Weights of a small class-conditioned image flow-matching model.
Training: ademamix at rate 0.0007, 14400 steps.
Data: trained on dashed paths with two dots that lie on the same path or on different ones, 12.5 epochs.
Rows from block 5 of a small class-conditioned image flow-matching model, named by matrix and row number. Rows with one number belong to one channel. Each number is 128 + 32 x the weight over its row's rms, rounded and kept within 0 to 255. All counts start at 0.
After each channel's rows are labels from the 100 images, of 14976 (inputs lightly noised), where the channel reaches its highest value: "responds to" is what is common among them. Only what is clearly more common there than usual is listed. The data: dashed paths with two dots that lie on the same path or on different ones.
# convs0: first 3x3 conv (model.mid.2.convs.0.weight, 192x192x3x3, standardized in use, each kernel summed), inputs 0-95
# convs1: second 3x3 conv (model.mid.2.convs.1.weight, 192x192x3x3, standardized in use, transposed, each kernel summed), outputs 0-95

convs0.159 [ 89 125 126 120  88 134 164 139 151 157 186 122 121 115  81 167 140 205 120 155 133  72 131 108  79 175 146 115 151 111 141 134 131 163  97 117 157 137 128 129 155  42 128 137 117 167 141  66 108  92  88 136 186 142 152  65 138 147 167 132  62 152 114 108 131 117 161 131 106 144  68 195  94  86 170 131 109 143 143 161  45 127 184 141 108  66  97 160  92 154 138 134  87 179 140 145]
convs1.159 [128 121 124 210 139 128 126 128 143 126 129 126 124 130 135 127  84 128 131 123 123 133 128 100 128 131 122 108 112 129 160 128 127 125 125 126 122 128 124 129 172 208 150 127 121 133 128 113 127 123 130 146 128 131 128 128 125 128 128 129 129 128 126 123 115 130 140 131 127   0 129 130 129 136 129 135 129 119 129 117 122  53 114   0 121 128 127 138 128 127  75 126 133 124 124  94]
responds to: short paths

convs0.112 [ 95 110 149 117 121 168 154 155 100 162 122 120 175 124 137  94 147  10 133  97 151 157 180 111 193 117 107 150 158 133  93 143  90 115 177 143 122 106 156  87 126 176 103  93 144 135 127 114 118  85 169 114 101  80 148 161 134 144 114 133 135 125 132 172 154 142 131  38 164 129 115 128 174 148  87 149 127 127 106 103 116 148  26 140 145 193 196  85 129 117 114 152 114  78 162 151]
convs1.112 [126 127 127 190 255 131 127 130 176 138 131 142 121 123 126 128 170 130 128 120  95 126 126 136 130 126 139 144 158 127 184 128 126 132 125 127 122 128 133 124 102 255 191 130 119  91 129 128 100 122 118 155 131 126 128 123 119 128 127 129 125 128  74 131 166 127 125 117 116   0 125 126 129 131 124 125 130 122 132 129 138  98  95 165 144 130 126 149 128 125   0 160 129 133 125  62]
responds to: medium paths

convs0.139 [118 105 110 116 124 151 146 135  82 157 236 155 128 101  77 157 176 178  71 111 127  77 132 214 122 170 120 185 151  66  86 159 104 181 127 129 162 119 135  96 146  97 104 128 124 103 142 164  97 101 132 106 143 182 173  81 121  83 171 172  90 200 143  78 110 118 148  61 124 153 103 119 149 109 101 130 105 168 172 174 112 121 153 166 164 116 107 144 154 134 165 162  60 103 166 117]
convs1.139 [130 131 129 144 255 130 130 127 192 129 132 142 135 125 127 125 108 127 129 131 105 126 126 134 128 124 134 140 149 130 171 128 127 129 132 129 122 129 129 125 146 225 152 122 126 101 128 135 128 127 135 146 130 126 128 128 125 128 128 128 137 130 106 134 128 130 119 121 142   0 127 120 128 137 126 128 130 132 138 129 137 164 126 200 139 131 127 134 128 124  29 153 130 130 127  37]
responds to: long paths

convs0.138 [ 97 109 121 108 104 166 166 165  94 192 171 176 132  98  86 158 190 120  90 113 153  92 198 171 116 157 114 162 113  90  70 179 120 153 150 117 174 110 192  93 136  80 108 116 115 154 145 131  90 109 104 111 177 132 159 102 168 120 145 157 109 166 143 111 173 126 157  60 103 175  90 132 117  78 116 121 117 160 138 194  98 130 146 160 117 115 119 101 137 144 208 146  65 106 194 159]
convs1.138 [134 130 130  98 232 130 129 125 156 115 131 137 146 128 127 125  91 124 130 134 156 127 129 130 128 119 128 149 137 131 126 126 128 129 140 131 122 128 130 126 153  96  76 124 134 131 128 141 130 133 158 106 129 127 128 128 140 127 127 128 133 130 159 134 138 133 112 113 180 118 128 119 129 132 127 128 130 142 129 133 132 203 148 255 134 131 129 105 128 125 132 137 128 125 130 105]
responds to: long paths

convs0.135 [170 147  97 132 172 124 112  90 115 106 174 144 103 131 123  95 125 152 115  80  63 160  85 177 138 130 128 142 161 103 166 109 102 147 139 130  77 101 146 123 120 186 140  99 119  56 109 161 130 144 127 151 105 135  93 139  89  59 111 128 144 176 107 114  94 104 135 129 136  85 152  77 138 139  93 156 106 137 191 117 212  96 114 115 172 163 108 140 185  94 107 132 122 105 122  64]
convs1.135 [130 149 130 144 255 130 126 129 152 124 129 143 126 124 130 125 139 130 129 130 102 130 123 123 129 123 133 150 142 128 173 126 128 127 134 131 124 129 128 126 108 188 157 123 131 101 128 139 142 133 128 130 128 126 128 129 109 128 126 127 138 128 117 140 129 131 113 128 144   0 123 122 129 128 123 125 132 132 148 125 139 145 127 239 140 131 128 127 125 126  34 146 129 131 130  11]
responds to: short paths

convs0.2 [152 118  82 116 111 124 167 114 155 140 161  98 112 144 111 156 114 221 107 168 116  69  86  83  97 170 136  73 134  97 158 120 117 156 102 104 156 141 116 130 144  88 128 141 120 163  70  41 116  84 114 122 161 155 140  91 119 116 187 126 101 133  72 109 107 102 191 175 102 138  92 200 108 108 186 135 102 144 161 166  87 122 219 119 121  56  57 154 123 143 141 104 112 161 131 118]
convs1.2 [129 137 132 142 119 126 127 127 130 119 126 127 134 132 134 123  93 128 134 137 129 134 127 116 125 128 129 119 122 130 149 127 131 124 133 126 133 128 125 133 117  73 119 120 129 134 129 123 136 131 127 135 124 126 127 136 130 130 125 125 134 128 129 130 115 129 127 131 132   0 129 124 133 131 128 126 132 119 144 121 129 157 145 134 120 130 132 113 126 128 180 110 132 126 125  86]
responds to: many distractors

convs0.76 [ 63 102 185  92 102 147 132 158 126 147  93 146 163 101 121 138 167  28 117 120 176 125 195 135 144 139 134 129  89 156  65 168 119  77 142 134 152 127 131 118 115 124 106 138 138 150 169 152 108 125 129  85 125 102 137 144 152 180 125 132 118 110 162 153 171 149 121  43 111 145 114 118 149 149 118 102 185 120  65 119  54 153  84 165 110 160 200  88  73 151 140 135 120 130 149 171]
convs1.76 [126  93 126 135   0 126 124 128  70 128 128 121 117 128 127 130 145 128 133 118 166 130 133  88 128 129 124 111  82 129 124 129 128 127 121 123 126 131 129 127 136 113 120 136 124 181 130 120 107 120 134  92 129 131 128 124 162 127 128 130 113 126 147 123 136 128 145 124 118 255 130 132 129 130 131 134 129 123  94 122 107  47 108   0 110 126 127 134 127 127 194 115 126 127 123 194]
responds to: short paths

convs0.62 [142 129  73 150 124 143 172 117 125 162 225 114  94 137 106 157 121 255 114 158 120  92  89 121 106 168 136 137 175  87 133 113 126 171 114 106 159 138 112 137 150  93 161 116 106 148 129  82 125 117 115 139 173 153 155  85  95 106 173 147  96 181  98  74  89 147 174 178 103 139 131 181 109  94 163 139 110 135 177 155 136 119 198 111 132  72  53 159 153 151 111 126 115 180 123  95]
convs1.62 [126 132 124 233 127 128 118 131 137 129 127 124 117 129 144 130 129 129 128 129  98 134 124 125 130 131 126 116 119 129 175 127 127 125 124 127 124 129 124 134 129 215 177 126 122 111 127 113 140 126 119 166 126 130 127 130 113 127 129 129 130 126 124 132 111 129 139 140 125   0 128 133 127 130 126 130 128 112 134 107 129  36  97  13 123 128 127 146 129 127  47 127 136 129 125  70]
responds to: short paths

convs0.180 [153 117  91 119 134 164 173 140  75 153 235 137 128 106  68 146 134 193  99 115 119  69 112 183 134 175 132 160 159  55  86 131 108 187 142 102 143 100 157 114 161  83 116 117 133 126  95 133 112 105  87 139 152 172 156  90 117  83 145 183 103 217 100  83 112 128 152  94 127 134 107 135 113  88 121 158  75 167 181 167 154 120 170 145 150 105  89 120 187 155 158 124  63 107 151 108]
convs1.180 [129  95 134  61 255 138 139 128 150 135 131 131 144 127 113 131 156 132 130 137 132 123 130 151 129 127 137 167 165 125  71 127 126 128 131 126 123 130 122 123  48 176  87 130 138 114 127 150 130 132 134 132 129 126 130 127 116 127 125 130 131 130 117 125 153 135 112 120 135 161 126 123 126 136 125 128 129 145 140 133 136 161 158 186 145 129 129 145 129 126  26 149 120 132 130  81]
responds to: long paths; many distractors

convs0.60 [183 122 125  93 135  90 112 118 166  43  42  59 151 168 155  97  76 126 157 156 111 149  75  81 151  96 104  48 118 147 188  98 130  96 119 142  92 119 110 136 104 173 117 136 160 142  46 105 159 137 153 126  83 110  96 160 112 118 127 108 167  54  89 167 134 130 109 159 158  98 147 128 140 161 150 140 117 109 132  81 153 131 130  97 126 136 139 139 124  83 109  89 165  88 109 128]
convs1.60 [127 130 130  71 102 129 127 129 106 125 126 125 131 126 126 130 169 128 126 135 139 125 128 136 129 125 130 142 127 128  77 127 128 129 129 130 129 129 129 127  71  48  95 130 136 123 128 143 132 129 129  98 128 127 128 127 127 128 127 128 128 127 141 134 139 129 120 127 127 255 126 127 127 122 125 124 127 133 121 132 130 174 130 226 126 128 129 120 127 129 189 123 127 131 130 182]
responds to: short paths

convs0.163 [159 111 122  98 105 116 156 156 143 164 152 136 174 178 117 146 117  91 155 123 158 137 138 128 167 120 100  74 106 116 131 104 108  83 139 145 136 102 149 126 161 128 102 160 134 210  64 110 127  62 147 150 195 116 145 164 142 148 116 134 165 101  89 164 161 150 163  96 200 140  97  97 164 133 168 135 149 207 150 101 130 168 138 143  84 159 147 145 126  81 169 110 122  30 136 156]
convs1.163 [130 107 129  59  28 128 130 126  75 121 127 115 139 132 124 130 107 128 129 146 173 129 130 126 128 127 121 138 110 128  65 128 129 125 133 129 131 130 124 129 109   0  44 132 144 159 127 131 127 131 136  95 127 129 128 130 137 128 127 129 128 127 175 131 129 129 124 124 137 232 130 130 130 129 130 130 128 148 133 131 121 151 167 156 120 127 130 108 129 130 255 100 124 122 137 236]
responds to: many distractors

convs0.118 [156 116 177  98 124  91 125 139 126 151  81 113 165 139 133 110  97  35 161 111 154 155 154  85 168 143  82  77 128 119 141 130 119 110 172 132 104 116 155 111 147 161 110 124 133 144  89 119 112 100 155 129 108  76 101 183 160 153 109 123 135 101  75 165 167 139 129  51 164 124 116 107 168 165 118 158 132 127  99  99  64 145 104 121  94 177 181 114  93 109 116 148 132  40 159 127]
convs1.118 [123 105 132 116  46 124 132 133  49 138 129 125 111 124 110 131 199 139 132 140 139 131 133 111 130 127 135 146 126 122 117 130 128 130 117 126 140 127 126 124  89 158 173 142 124 139 129 112  84 115 108 145 129 127 128 125 144 128 127 129 118 127  87 122 177 122 142 113  95 146 126 135 130 127 126 128 128 140 133 144 131  42 132  56 137 126 127 133 128 133 180 119 121 129 136 247]
responds to: long paths

convs0.63 [151  72 142  48 103 134 160 151 109 119  83 151 164 122  91 146 133 103 132 139 143 115 161 113 145 145  97 128 120 138 100 156 122 122 100 145 145 128 131  89 127  65 143 162 151 188  76  65 106  77 137  94 165  96 148 122 165 144 160 138 103 126 103 130 145 122 182  33 166 152  44 173 111 105 158 156 106 182 129 174  74 147 177 164  73 133 135 106 127 117 178 137  59  87 162 154]
convs1.63 [126 131 129  86  43 128 124 131  68 123 125 120 128 128 127 129 178 129 127 134 135 129 129 125 129 124 124 134 109 128  72 128 127 127 125 127 127 130 127 128  87  47 115 128 132 136 129 132 125 129 129 104 128 131 128 130 126 127 127 129 121 125 158 135 131 129 131 130 130 255 128 133 129 122 126 127 128 130 119 128 125 140 124 148 123 128 129 126 128 130 213 112 123 127 132 186]
responds to: short paths

convs0.54 [166  98 129  72 102 122 136 142 150 116   7 122 175 146 140  87 124  12 123 116 148 142 135  85 146 122  71  67  78 137  93 133 126 124 136 136 116 108 143 132 128 166 103 149 137 152  73 118 131 130 167 142 112  50 127 175 140 123 126 118 146  61 101 190 159 132 133  84 175 142 143 111 144 158  90 137 130 119  64 126 102 133 112 124  60 167 168 108 149 104 135 115 131  46 142 146]
convs1.54 [127 124 128  89  16 128 122 129  83 123 125 116 134 131 130 131 149 124 125 131 152 127 129 135 129 126 121 132 111 129  60 129 128 126 126 129 130 130 129 129  99  15  78 132 136 136 128 137 127 131 130  76 127 129 128 130 121 127 128 130 126 125 161 133 132 130 123 130 131 248 130 132 128 119 128 125 126 134 110 131 122 161 127 177 116 128 130 113 129 130 226 104 131 125 130 229]
responds to: long paths; many distractors

convs0.149 [159 146  77 154 140 111 136  73 144 125 152 111  81 151 112 148  88 248 115 123  94 116  87 139  96 134 133 107 141 109 182 102 125 157  95 109 107 127 111 162 131 125 161 131 103 109 107 111 138 170 101 157 155 161 105 139 107  86 126 111 130 139 115  85  97 105 141 196  89 107 165 116 106 117 139 125 114 106 171 146 160  98 186  92 145  97  48 149 162 127 115  98 143 159  88  92]
convs1.149 [129 116 129 126 179 127 133 124 132 130 132 126 130 130 124 127  61 135 132 149 129 131 127 101 127 130 123 134 142 126 183 128 129 125 136 130 129 128 121 128 171  98 112 129 136 146 127 117 123 127 132 146 128 128 128 129 138 128 128 128 127 131 126 124 115 130 131 126 142  20 129 126 130 135 128 134 128 141 167 130 130  92 180  88 132 128 128 127 128 130 124 115 124 123 142 127]
responds to: many distractors; short paths

convs0.150 [110 152  86 174 141 154 153 105 111 134 193 135  77 132 104 162 127 231 104 146 125  93 106 151  96 173 140 156 142  96 139 113 104 182 106  93 138 136 130 145 131  97 156 117 130 124 131 114 130 141  84 134 154 145 137  99 111  90 153 163 118 186 112  76  98 120 123 207 109 127 167 160  71 110 153 143  86 139 160 147 153 119 163 103 159  62  62 163 173 156 126 127 119 201 121  98]
convs1.150 [127  82 130  52  54 128 135 127  96 134 131 125 129 128 108 130 114 134 132 140 172 127 133 105 127 129 128 139 131 125 108 129 128 127 135 126 132 129 124 124 122  49  76 139 135 173 129 116 100 124 140 123 129 129 129 123 168 127 128 128 120 130 130 120 155 126 131 108 128 213 127 127 129 133 130 132 127 154 143 143 125 127 177 139 136 126 126 119 128 132 194 125 115 124 140 255]
responds to: long paths; many distractors

convs0.67 [106 121 160 124 108 125 139 124 140 156  81 152 101 124 111 213 127 163 133 140 154  71 143 141  89 117 144 170  64 163 103 122 130 160 100 141 146 159 123 137 129  76 122 157  82 134 185 174 122 195 108  94 163 145 120 113 129 153 115 129 117 105 157  92 120 142 106 152  83 162 154 140  96  82 192  83 158 117  90 136  18 125 198 161 105 114 105 116 107 171 160  95 131 229  96 135]
convs1.67 [130 147 126 191 234 130 121 127 165 125 129 131 126 129 139 127 102 126 126 125  96 131 122 137 129 130 125 126 132 130 179 127 126 128 126 128 124 128 128 130 159 220 169 122 123  95 126 126 145 133 126 158 128 127 127 132 100 128 128 129 139 128 121 131 106 129 128 136 130   2 129 127 127 130 127 129 130 117 129 115 135 107 115  88 128 129 128 132 128 125  38 131 135 128 124   9]
responds to: short paths